A small image classifier, trained from scratch.
Model: 6.65M parameters, depths [2, 5, 5].
Training: soap at rate 0.0015, 14800 steps, batches of 384, held-out accuracy 99%.
Data: trained on simulated grey scan slices of phantoms with and without marks, 245000 training examples, 23.2 epochs.
Rows from block 3 of a small image classifier, named by matrix and row number. Rows with one number belong to one channel. Each number is 500 + 25 x the weight over its row's rms, rounded and kept within 0 to 999. All counts start at 0. Numbers have three digits each.
After each channel's rows are labels from the 100 images, of 14848, where the channel reaches its highest value: "lies over" is the class under the peak. Only what is clearly more common there than usual is listed. The data: simulated grey scan slices of phantoms with and without marks. In brackets: how many of the 100.
# convs0: first 3x3 conv (model.blocks.3.convs.0.weight, 128x128x3x3, each kernel summed), inputs 0-127
# convs1: second 3x3 conv (model.blocks.3.convs.1.weight, 128x128x3x3, transposed, each kernel summed), outputs 0-127

convs0.84:498513500534515488479532516496492480504485509485519491472493484503502488504498515481529540497468481512486521467486465519503469482447478443472466473482513462515532493511483504574529496504530524470481496516492482482582516517523470500519495500491516510479497474520512457513518519503458505531577511505509492529481547542479524479453466511496505515545470500445505504509519503496504490519462
convs1.84:533486517548509517485575498497495451466458471483509463489516479510452473499511558495498509453508533506514511492528473469513516518463485511495450490478517489477522496518475483491503498513483493515531453472513529502468506476516469473506540507496549499502497550511495508486526466505458487455531457501477484488474485425504476489493471476501521501521502534511515526492500486479474496491472
lies over: organ (75)

convs0.40:488495494521507465486500464451494502466454503450484488493479544476496461516505527514488490457513456498473465516558515489484513469524469499551521470508490512486526497507475497493486489506454484529461516447454521515497453481487483536519486515497523476473489508525494490531527512482501518520500534499491530509509472448477513513493465514490541524494505497410498501522488487509486457497500
convs1.40:500506538522548466544497497491497539522487498472477515583483462486481501488479510482527477495476521447495515488491478536459508506492534472518510484471468494484507503500474481521518459501478528529517505475475476521546468494516480565475507472503516494511491490511451546515506520468534497488487479511494498494518484486482524490483471501475488520458426481513467472514517492508474461472476
lies over: organ (47)

convs0.50:519486498457455501484539512474485495522500463505498454484509484486545493497459515467469523515461480492491501500524496514489516487534501529503472499486454505501468496513450489514481494547527483499504519537512556484539520518494513523481472509495523452495489451440527472511521483485482512487601475517472522495482502507523515490489494501492558499528519522489485465532510512522525488499491
convs1.50:542519462497503510542544465517484530453488484504477503534485469511502478487528506515495521503494509496517508477500531496493490527472498489482465467508473519498517540512482496453484501498465460457528439459527493531473528460455482524477519503477541481505490516450505519477474494493475525482477511519507422488488517478454459462482468496504505505493496532525508510497478457518485459514505
lies over: organ (78)

convs0.102:532512516506492498468520536478492482553487494489497540507504484489479461487496540509480465474515471463520494463496496481469499531512499522477491510496511502530505468501456495458496513537508486486484524491475410473507496463454495502505546506494503505471485477517492507450504521503524493487500529435448441523447496501518506523486459507499453474505461504501500472494481509490508476459491
convs1.102:505493523494470521530499510467517476502472523486477503475481506476542543509491487501525527458516446505533506518435492456516494507459485471480492510548512544490483484521476533511533515503539517511501481452458536476492490515484515501505432465483492482503482494486504490516468542528488490434502486463468513507513474480496511506504431499517475520490484484510517523483472513518509472522455
lies over: organ (85)

convs0.6:520505512489496530538500494506493474507520501437487512481520532529482481490547501505449490508535497513461486499499502478483531491499473514478442490462468458519524526505487521553545495492543499482477512446496495487482499464547493515513496493466470480419525491497519482463477493502542482460483482521457496487500500495512482520519495519518493518478474535498508487510457548503483533528528
convs1.6:479504473499513499515522508502488465505512512490521510467475472506505499518488506495480497492507470516540493478523465483519471591448492498551515526539495474514527533482555528486522511485490490539489484457508474492472487524459490517488482520469519485493498502568520524499532502519481544478530479461456548499522520486484571517478516519478484517510490496469486488520513477504460475493485
lies over: organ (73)

convs0.119:520482541496484488462506522475509489460465481510497531480488471506519509460508448518500544498521474510503440488534498488499443530496562540489509499506439546489447468509502490482514502491468460477515481530512535503509518487532537479499518510463472440500534511493505504475481491482530467475498523444556494498502505498502514472495493475464487506489502494477482513499481534503476520484503
convs1.119:487505503481478503500477529474510553500536534546507501474516469493498524494482486459445475508472496513441520465495537475469550513526490511528475480481484467506472512483524508460504517506454482427530482504507493494456495493483500538517469524475494503504510532519544462491458480490462493493475468462474525456482482492509531513530456509532496464508492489464487521505476513494518508513497
lies over: organ (67)

convs0.61:481509474545527526533483465416505455465511509507472500491508474494496468492492507490474535496533487508473522523491500502482528486457498522477489479559506504528556492515475484490526503471515558512462487511532500455481514517469505511516461460513503449486506494491482510503491503492487482479474485542496478495471466497496546506530550454482487497513495489487506470511476478449501547506508
convs1.61:526475481494476439520513526528510505523485500497514531508489479482473480529485492502517480498439482506515522500481460529453474522463472481502491513524485508526529535490499449469456474478511518533498483452461497504489513500508506524492475495505483508469544504513516469487518479514530478470514494517466512515540514428494479494562527540490493465476533465493495489465513557505541509495506
lies over: soft tissue (62); lung or cavity (25)

convs0.87:509527501526539495482484496508518502450491500524513505475535513500466522518484512459549515515496508488480538522497498515477525469467473471521479524501482481466524489439521559488480483469494513468454448506508446462467523473519493484502468543482509527492486484450488504490475549513507491500502475524459497481531481493489524486507518461465483495503505474494499484556471465491468473540511
convs1.87:515505529516497532454494511505498518476518487494529501498532493488529532496526502491472522471510469488508491486494517425447481527540547466500477461567499522483481531528497471506494496509520475485444530516453484473504494502509472503515496465460519548518499513496448495466496493544496499495475481493494473474461538513490529527526523508516491505530459504475540533491476485508514471523528
lies over: lung or cavity (53)

convs0.19:484488484526547482501501474537524483498480536492467484454558484506416462526507491532448496506477503470512568506517510476467453495474487495541451531516521486496529536495497517500502511483524525526482516490494448441487480509523455504498498521513506493493531519484482508503501528510490508517515476469511517496480479517529493478505458495492491502488524457527473470508477509509472506523466
convs1.19:506515427524490487470501487461498471493495474502503497487517487505500455543489552487474494513502481490541530471485498501496494506508465508463502456543495465501482497477488530501494509534490490543475493538525536481460475519514504508536503515499477528464521514497500446526511508527515536532491493458485499496544533523473526430502539500433462481521529484467495497478477491502476508477512
lies over: mark (76)

convs0.42:494484473488494548488463516508498497549480536514450480488512481512466495490439476492500496525489531513474500528533529482493515506517497469497537538510437521506466489472482505462528508482502451520498517457469479438493531500513488479514535512533475502522517519488450461471519457508506494533503462500480479507498466471494456483519480491505498510459498520537536494503509534534481530510519
convs1.42:452474475489532475488517489517493495460535519539521530496487485528493476489501480477508502503489478458454468488471524506494505496520487558466436504474486426491471478515497492505531528510467513476493478533493535502462470512541503496507487502504522523492486535496499503486505411488488503509521481453453495537491496475490490480511551473486472499499502477499491520509520474467516492506457
lies over: mark (35); bone (35)

convs0.56:496466511503503481472535528522461549518491493501515490525491529504435471488476482539494549455477545481493472433479545503501495515518492466473539498514462501550486487523518492475506492481519525504492494454494481487479469446515469491495479481525481476490458526474513457537512510526484516531473455516526486549481522495499468503487483488531476492519479516505499516515488521539512503494486
convs1.56:512498516531483503494501471536492495514510530507482522498484509483503454472451489466523513549464437488509491514508519483495501500473501422474480480520512454463501525474498470495459528526511499526490541512457513538507526497509516516497477523517498490474499457524520520509543530471520522491529512469467524509501496515562488514512461461489469498486514448486454492475497541535486478513496
lies over: organ (55)

convs0.20:478505496493486507504509503444474501536525467483487536510519488527520537564500466499509461504511530488473510494514532475493482483457511480472501495501461485502514493502522497484490518496544527484511490540472521507477549473472496462563472448538515532489485464495535480543455474462495483488472493527474496504500522482490506508457478530485450510528507468524499535472507545484469498527502
convs1.20:525509497454502481423505467460506504491465469504540535450504506498499472493515490506491479515533499490544459479512496496524472506535538492501503499488517479504464499511510479470456469480496536523540500541485440511507451430523509494485511482483501546524474476504476483494494519475474508503489511522507466474479521504493496473484486472546497461501469489462505493466535491493540531478504
lies over: soft tissue (45)

convs0.58:553482465456545476469498497502477536491509510473558560510473495514453498486490514489515518491492483524463503519518465449501488526468467510458483507551492463484514530508532488474474507486542454487471454487529485475507480495483483486488515545506483530513469475469519495536485458531507492473520483484509474512514515505527519503517485493463471499502498484445490517493482489540492507472528
convs1.58:525484506461468554542505487475493534485507465490460458478482552487511514501458461503488482468515509460484508526482487500479541492426523496469505498514526556481516505445452496478474509532528535504510493458508460520477487493548503463530516529523494466508491496503496500511475519510479462510477504494493530513501537485467514535492484486502482521523517521486518544532486496518507478472509
lies over: soft tissue (44)

convs0.22:478499509527471534494487451488469527482419520509501499487533508483495467487516476510481491491492515492515493504566457493495508494466529449507447478482519477532472462512548519504483504481471464543459535470478505542491485509489509507490522527495489529518518510506513504476491477468516474495519471467461502490517479540516514514484508498529479482469475473466442480464467480484517470488503
convs1.22:526497479498478540474494473541500496491525484494508496478535467487503525457481447509498496533524444524490532538459506511519458496476553485493502540454494490492500493506442462509497498470447512489472510581458486481489477484457526513517487534530528499515499524498495549503485493485500495508509522502519507501463527499550503524481493520500503509521483485527506485500463463483535528471512
lies over: soft tissue (96)

convs0.46:457510468507490489550529484464549493526492469506479471492508492508513491494447474504492516448452502482530487503459498534495457458477528513500506492447458486514494518516544542486528499482505507493514490487534446502472522539538508489447502515512528515458483485514524490495488501494520515512461500574496501488542491504484510506495445513531508475481489503483508516533511496488514459497531
convs1.46:482506455526485481507560485505490510502517521488559495485464527493483493484483515527505463502492526502520513490460512465512467491537476441532485449461514457508533491480548513505465485516481488489513518483486524514506439525524538531458531481490521546496495503498506482506513470518499514527503499479461469489494522514525514480470505483461471532478481495514457479477464495499459466543488
lies over: organ (50)

convs0.64:478520477485521555513488486488488488477512579465498504505530511471458506510496486477493501489541520477505475517510462538489507502489502503488528512526503512469471485481439506508463494522502461505523529428501490553514497496516508486516485500475467507503545509459437493499497473522465504482505516530477462460500462497465489519471490518486458538500529478487513508529547494515524522531508
convs1.64:476514538529501461496483499516498466503466518490457496514532502497468485469440487495528446478491505524454459477524477501532521511518504547488494490508520498468496503518495474519475481489483533527489473492487476526493514483493456494478485429476459504512528488478512465503469501485539555526502457473526515532496488539485478502493547488482532474478461520484495470509501517495521544472460
lies over: lung or cavity (59)

convs0.108:512506542477494496512484499486472528503541516485483534495459517547466477545509461490510539479531471499512496537520523506528483491496485482503503531485443458475524534510489516463500533527487471482498495527515462527479465546495497490499450488476509479495465475529481488478516523468503493503484494432500486456520527468489525516501479429485488499508510470509504456453463499475488519490504
convs1.108:527529473477508478493513529507546467509543489455443518476497522490520535487485475509558478522496509554499517471532494487529492504460508496487507496501539539494523510515510497517482525492466474529481534477520507475513503494457507454475517490488471508540542495465507477502521512495504503496487460488515508510512496471436508552467486506507460499519484495545521468549570516489514501498502
lies over: soft tissue (71)

convs0.69:479486495530499551470511476478508519505471495492498525489526480504483507482496505483532525490497499544463535504528516480475508528470491449444520517499496507508548436478531542494535496459513542495501512492449501461496466525483473517483492499533483490470523527472514464484525516476532497507442480479516466472495481473533525500516474477437461458508479520506504475499490546491486492505505
convs1.69:485500493475493501480532479512514505502530469488520513534512485538504515498514535562481474500480501476499539489508474495512516532509538506491481485494518532488503483541467479511478498542483521517477540539521557512507497550551493504503511530529472507500502513491536492499526494495484443439482436498508504493491482500492510502472520467538540480469507509439485475505538447511508548485527
lies over: mark (56)

convs0.104:494513528520499503473468505456502492489472477505518519457513508499505453503477474492497522488478492481481523485434460492476496518519455496497466492515469494509539464500499518535514458484468517535482487482421519501453501458476501525481510544522519519494500514539445502498497520481491500520534491489529492461498488536497532497474511494500503508509456505511451446497469457469516452501495
convs1.104:503497546504505509507522511521513507496494454494492446493491437507489553499519533502517514525498477489492528509464537513468464482510479485498538536510511460492474473532466476521509508517465494484472531485443485459508472526489508516517505489529532559489535494452456499506517524460489493500539506452494520507492507502528538498479470520486527501494453465498467469469465510506506466489533
lies over: lung or cavity (65)

convs0.86:503485487478514447531500496520503497496474530501483483514549451482506455525490442477469497468523501490523503510555476511447477534503502507499501487519478481493495492489456481455475487514575484536529498460503512476501530505503540460528489510474488491456523490509499497466513485510451500467488501501549513494478527489495455492529546513472500492520495483511472523525542499488490536487462
convs1.86:522504509496470505486492509497531482474461509501478476527485517504473497488538543468515500498496488489429473536517463530504520438512480486523501504494528465455507473511441551476502490501490501499486491497500499480434484533496486527477437462489465527510459493479485496465518488500515504502515477483461526464509521527465505485528475505508472505518525523492490475483545532503462500537460
lies over: soft tissue (71)

convs0.14:490526480509498507460506463481507484485493491503491445484478491482487477498540489505528474451512496487489481535486476497501494496495458507448512501471514504540504470508548475489485472476486490491542459525521480494442518503488519464534515441504505469464486501540466494463474466529510482468478509506468527454525512503528475517494513476466515490487520518512474566476494474479547497515549
convs1.14:515520478534492490520439519491508508483520497485472468504486501503508507514486490529459455504487543516491490505470508457513498477528468533512480493536521498480447488508502508530486489510516457531468510526531470509530508517469556486524510472493483512486505438490442479506495514480479474501504504510517496498525535535501543453514512504483474557503503566553475510504506488484457480540493
lies over: soft tissue (51); bone (34)

convs0.127:460518468506548497494498494528507490477449531462517505546507459536527471501546534501470495451470506484517519492495481537500479538495488450529460470456520470547492512483487487485536478492479466490508451492484528485527503510492517513480499433498493496518504464523496509509521492522500452501503494538459540477508521501502505512526534475519536461520486489479471485533507478530486498479485
convs1.127:508528482563527507490527487538482498478477546495521473545518480529497490494502517483422531504517501485548510480483494503490512503520477501523513492546506509439504514473509520450460497485500505485464494499522491511466513524502529551505487520470524452492521479515521491536470510486483523465462505451490492495520505502448537494537467473490465514525472515509476504467468481478491505523467
lies over: organ (57); mark (29)

convs0.55:496525491467484480505540490473484510503487488473481487487473485473451564513478491522490483528478517524515508520534488467523545480497475556494471533491491545492477513485484527542521479490477488501485519520495494541475534483536496497513482480485497500502499503492484498428497467511476539432503503510451546503460501469471479501478553499502495519483523534474479441499488504495483455503496
convs1.55:486484471525507518489499477544471508441506536513485484523518508505489436511524467501500472504508496532560510482511487463567515526531476505498470468528448456528509509490512533492472494503517530492508469549481466475499511516482484505510527449512507503456500503477490510506516560512511470477488459459518488526490457520471505469508494482499493529506490525500474479504510481487496556467502
lies over: organ (51)

convs0.124:527476510470486434478469498502525510502505469458504467496504528517488471498508506503465468481494496479479523510510485458484464463448466488501488492514543497519506484495487518503531502474543533515541540476482536516538531507481526485463513506489523499514467478533527474521497503416498543505463450506533509433504512487509504489482512480468530484492504502490497473514485497512451502504532
convs1.124:497504480530502511495507478506532441453539534468487496482496452479501449515499535491488470517494500521465523512470481495470505471515511475494499474485480513442472460505485520493489502536486454473456475511471456473513520438498490491482467488510515505539477503499472480525489472496525500437534472503490486516489489468494501495483522467541502516520491496484523511487534556501480447482473
lies over: soft tissue (54)

convs0.118:514451533474504524477467548469513520450531489497522514474502483489508443492482528492511486483496482450473463486571525513530488478499522492518500527531494483512548512479498477525547486482509487501499495548508490513461542519493476460525499463484452484477496470513488518475515497511496493502516502506517468445512454535504480520498486483482566451484498505504503478525463493493503506494471
convs1.118:488560480487485492496507478449488483518524508554469507508516503491550497492514463499516473456540492498500511540529481504454472498526509456431487469512517502511498523509499497463492536515463462467510518519510495487508464530505497496496456459509476494514537464468434472457517469513469522487479507535445500488464515476509534524495514501507484501521509504506500491463502478512469502525498
lies over: bone (39)

convs0.112:506478508515530482455491482485497456521495516494519568536528491477539467553492503466496504468509496458470532494490465499483446481465434497518511481494504502498529477468495499502495556485487504501493495523530476479458477564513486499511523549500528460512483512490542491540491500537501490523484462490469457497497508459533522530504488489504506493470517500488480468465490507490471478488516
convs1.112:493497474488511485552464468490517509510459502504526489504500538476541503517441475519487502506474480482515464529467504508494471466464557455488475484501493473509479553507468512478469468525521522472478493505539495469510511532467504477510520487513452486528534486519481512499541488496474489514506518492479524483530502530492495527506564496494436476494530478537472473473506474476481543501471
lies over: lung or cavity (45)

convs0.16:493453526479548461526500428489511496484535497496486517447502503504501480490484469490493501447500494504486509540518526492529511477512539484480497541494460484486531495518521504479518485502501540507484497522452494507470476492550496469502520495497502466492496514522503486479467522524524484552516450524470474475553515530500467496506496503541548506472467469478494486505441478488523480542480
convs1.16:509520475525508540483515424475522510473555509517468520517488532499469514466489523468511540531494495482451470484499490507478471518517476471506518470491498514513524503511527527496498524478489509518500528554513524490506505527465530499496424467513496526463470462523512477498540455488473519487470449485481528511477491536544529510512490496517471464483478521521520486496486465498483473481506
lies over: mark (75)

convs0.111:459552509555460444535467444539487478474502556492493479496478489510487497479502462489482493510491491513440534486513469500482499536510462489488484472514545483531461471460469496487508462478502502512489499491476499501502472443478516518508479525528500475516529498501494469500524519534503497471504478515542501504495504494512478451504523485472524511514493493477524522449552510476482485490527
convs1.111:545552537527486501490509513463543512493487506494477500500497532480482483473518505505483488517495496505476497502454486468491515505517520524478508541521534525447476475556487495488479472496462499482487503500483476484524480455513494504501477486485445519526507488475476489490486512499463451479527478559487507441508516466440545502515482493543475536461506526498515488522513479471455467479482
lies over: soft tissue (39); lung or cavity (30)

convs0.103:491515517531483522542495482532475492496515528473514527525496527527510488485505490477500492500473474487475479501492460480475479483476488480466513507512462497503500466522460457454525527460533480506477512455449492503540522491455539512474480513459511456545507545507508511504491496504508496484489497490488478521510440455464517486518542497494543484479465471496533478507490478538455556513475
convs1.103:496527486478487491535536505487534520513470476498462464472476491519463502499538506503471523497463485529508484521506485511522487467491452500504495533469531481473495515547507518461454523506496481493499531444465506503527476470476497521451534506435479478523492496477518477461438463518496492493534498501521525537513450487490471496500494487486494519483489532469454485481526474484461515507462
lies over: soft tissue (53); bone (29)

convs0.39:439487495486470514503522538505446478473513509519480521470473447490505486477500488501449498520536479514500519492515486439552495515521497493491553495500518496501462467496471518483512474506503492525484463507463480472493468502489524555512487509559521502493492501488529506526496492520504476465517585492493489500493452563488469518495499489474508468485461508483503468486492493530480488506522
convs1.39:465504535463501508486469511504468506553446506485506473482526494475491510502498482525524474493478475498477496477522509525510502492501521484468522516457490520495522473504512456507523496484511520498480514490460521498550528490467482452504523498535491540532485422481496460509516502448528460483454507558523507447504513514546485512481520483519497493479495529511456508504519482523537524528529
lies over: bone (56)

convs0.37:503508503479510476497506504485473563467450511513494517464511497487513480498458482497529508480483490523515489504505521505451468527477480502477489496545502509516541519489463504500482470492506493488509535439512483449500490514488484502545459499513517507519457467459503487492525447439490509463522506493471490486451498532513503520497519541480543498510520552506463512455510502504482504442541
convs1.37:531516477517493517542502502472524481499481493506536463549475512494469532498551527517480523502512505537490505555480499480523500493541513498522502470517503482527536515493479502514491481493574518457506486481483464448500479533526528491469521455491467493488507473467522458485488531499472483458521469512568506495493465465481509474498481499475495539502540483540480485502486474480500529485479
lies over: soft tissue (42)

convs0.107:473534519492467506504462495495536497514520499491496520492456461548510466463521449506497513494469462527520455498517545467522540485506495484462506514488502500516525483503487534475486544514464530470471458474459464519476534475466480507475506460535502466508539508536505509501477486517512463493455501453510541499504474533474478507489486482475498449518510517493531482487480487483481462509488
convs1.107:520523503505520486523510515449520491512480497492515480512493512541489496508534509508449496477518538473513495496486496503487500533539488496549440512459505563512510487473502515487515499508472480506554481495522516491499523517517498526541550498468486491513487514477533530523540494489462454517482455482530467460482474460485468468470529496503486529510522469528503503527511430525495512514454
lies over: organ (43); bone (31)

convs0.17:461530482477520503469547501470494481490508491504438484520534476496528522502448455489470506521507504487515460495499490522515478479478516536520526481475402514489490512516484470545535525478544508508468514525476445489453492485505471520449529504500509522484507476503500546496471482515479508501528506525522508513493471509495469503508516500475487506458507485532478498479466511495492542530521
convs1.17:485483482493487520461570493515482455520482461519517564463535506472480538506514456508522548486513457473521471470558515493513476463493538488518466505502540479528490493516506513509521511483485500475528531495486498516497488472493492490501485480518480499473516535472466495488503464511498524513531504473498476550476491508516487506466532538489521454484495470457486519479535541509509530500540
lies over: bone (96)

convs0.41:488469524504541485525507475549528538444520505461496508486474527529499519492540503473497526512502455555496525527457460493515541490503492491476518485509469492540477553525506496521479505533509501469504534532519453485486516488496486467501498520490519512472473466551469502465489479525505516417543492521525556516498507499501494493471462515508492505477506520509486475512486507478490513514500
convs1.41:531500527497483478472529534507463505475478496514473463540479511518491498523503502464465523484545523483431497542512486523470540445495479508516489471513502484520538481499479483491466509466509515553480483518507502527506520474484488483517497487501518503474462489518516538483563475497481486542503499473498548520527525498459449520528486474511486517516501500466527497546519501482471446490480
lies over: soft tissue (66)

convs0.83:536476508446466501493464494477477491486436539453493498488524523513493489477520525514462439478531467505507487480459512502495494485443524514519486469483492494479490479530498471510470485520495496515502529513519494496498554466525472488509475466527509472498509492508460491500465485500492574483519479518517506499463520500492491497486558496509504449482491524458470481531470514524496478538534
convs1.83:530508449505532488501544476503528472533473513499472481530505541493506501497517491462497480509477505487494533514531483562515487470552491479478453534496523470520456503501505520501522487464524479521487455520484470480496495500509513484495517464456480489476510509515463498554480479521541509469489538523499481496494474523492451489503508484487452502515514523521484545450537501453501539483464
lies over: organ (66)

convs0.78:456496509477498517524514460514485481484480542505453481504544477470510472487507456472501525475485481497477467511539532489481563486503507506504487463493503486530513508468491525476492484508516507470479500465516518477493576490467487478498552485454506498500512511501496491464508473528491517486511486500428524535518437560477499501477500484496538499508484475501538537497513528486502528476479
convs1.78:459536498527525482494531493500525496508504493467516484494480459516476483495488474517500479498527485534526519518511510477503518440484530500481539512485491458522512514501512493500466491541521487541490465518540471564488511481489526517528531481474487533525449457558515519509554471496513441463543501473488541507515557489507497500489552490519493507520504494498515474485499504484488536495527
lies over: bone (47)

convs0.62:481526445517498523511487451476533483531496513465485509464500503478428480540487507482511440484468507469547452505475517522484567469484530484485503479500475518521526473516513523537514517491480515533481482515489458509488476513478482493501496530523474510494484493491512493524498534470561500458464474537478521516494460474500520524506485504498486499501497497505457478461489495546475506502526
convs1.62:502470506478546487498489467470503488501472494484485508493512498509509459502532486491477495491471489511539487476506449444472483505447534518455528487508503500523466520523522466511483489511463500483467487493464477517449492510492493491459505513510550502450486470487494510477487491504477506482537482438505495457515511500461433536481483459447485453470476496504519533471503515478511515518477
lies over: bone (34); mark (25)

convs0.53:527485513510479558554491492462492501514541551488513472466519542488459486548465504497488506480502511516481483525506511501458467497483482500516534484518438526504483491533509511509491459500467492514476543511544512516457480565502465512505502458483482533471447473470539460460503486496504484496520485503490494504496465509478530541505479492534506506517484524490486523517471484480500535494492
convs1.53:482503498496493447506484479532461557524483522461487489507467544497507487482504510496506496545515504540540484481523488451525520542464460491512482465501506525553523487506502504489481532526453492564511491462496501503530519488484512510464537509494510476502501495447531481547505512479475541481478552473523518511457487489490480473521483484499496464479530507494507487450515501537507532489498
lies over: soft tissue (42); lung or cavity (26)

convs0.76:497506488497468470474504481460504473470526520467505481472476459489464499492496473512499515461488513511494483479503495478482521449469463545450546522547501491496521462540475518488543508488483468517496480484509529492476463487524496526536503483509500469499538538470502476470522468465542474472468516518478493538499467500512513533503503526506532474520515477495531479498473491504476548514572
convs1.76:497483450470524506513490523485511523485473472510497520513466509524482504477494486504500496498508464529495530482478520510511480506532492509531506531500521529492506516501486473485469466501571543483497516485503543469492468500526484479492491460526500511473527524553524520460451489539499509530479518482503509489542536481518512481560487470521465494511575490474486517465506495466535478513433
lies over: organ (58)

convs0.71:486491481495498469481528512519494532499507465528506507510460504522473517501505488512493536480507563502464519529477495458490501478502485516474520523509470455541505490476526475459496475529498524501487504462475493526454516469565481498489483487496525523492456443452471510437472477486502459464503529542529495503520518467502533503497512520490484540485472487475510504490510468444485486482526
convs1.71:533466453499500476518490499493469483520496451499516497506514548508551497528490517498543494531465465499527487494478545489503482499456497502475490525510473499543468473489472493553487486472529482496490425499468470496518517517445467472517497480507483513510505500491504446520490480512486494521492493424514492544499502499490513504511475518471498501505472456484491497507522539494496427489515
lies over: organ (69)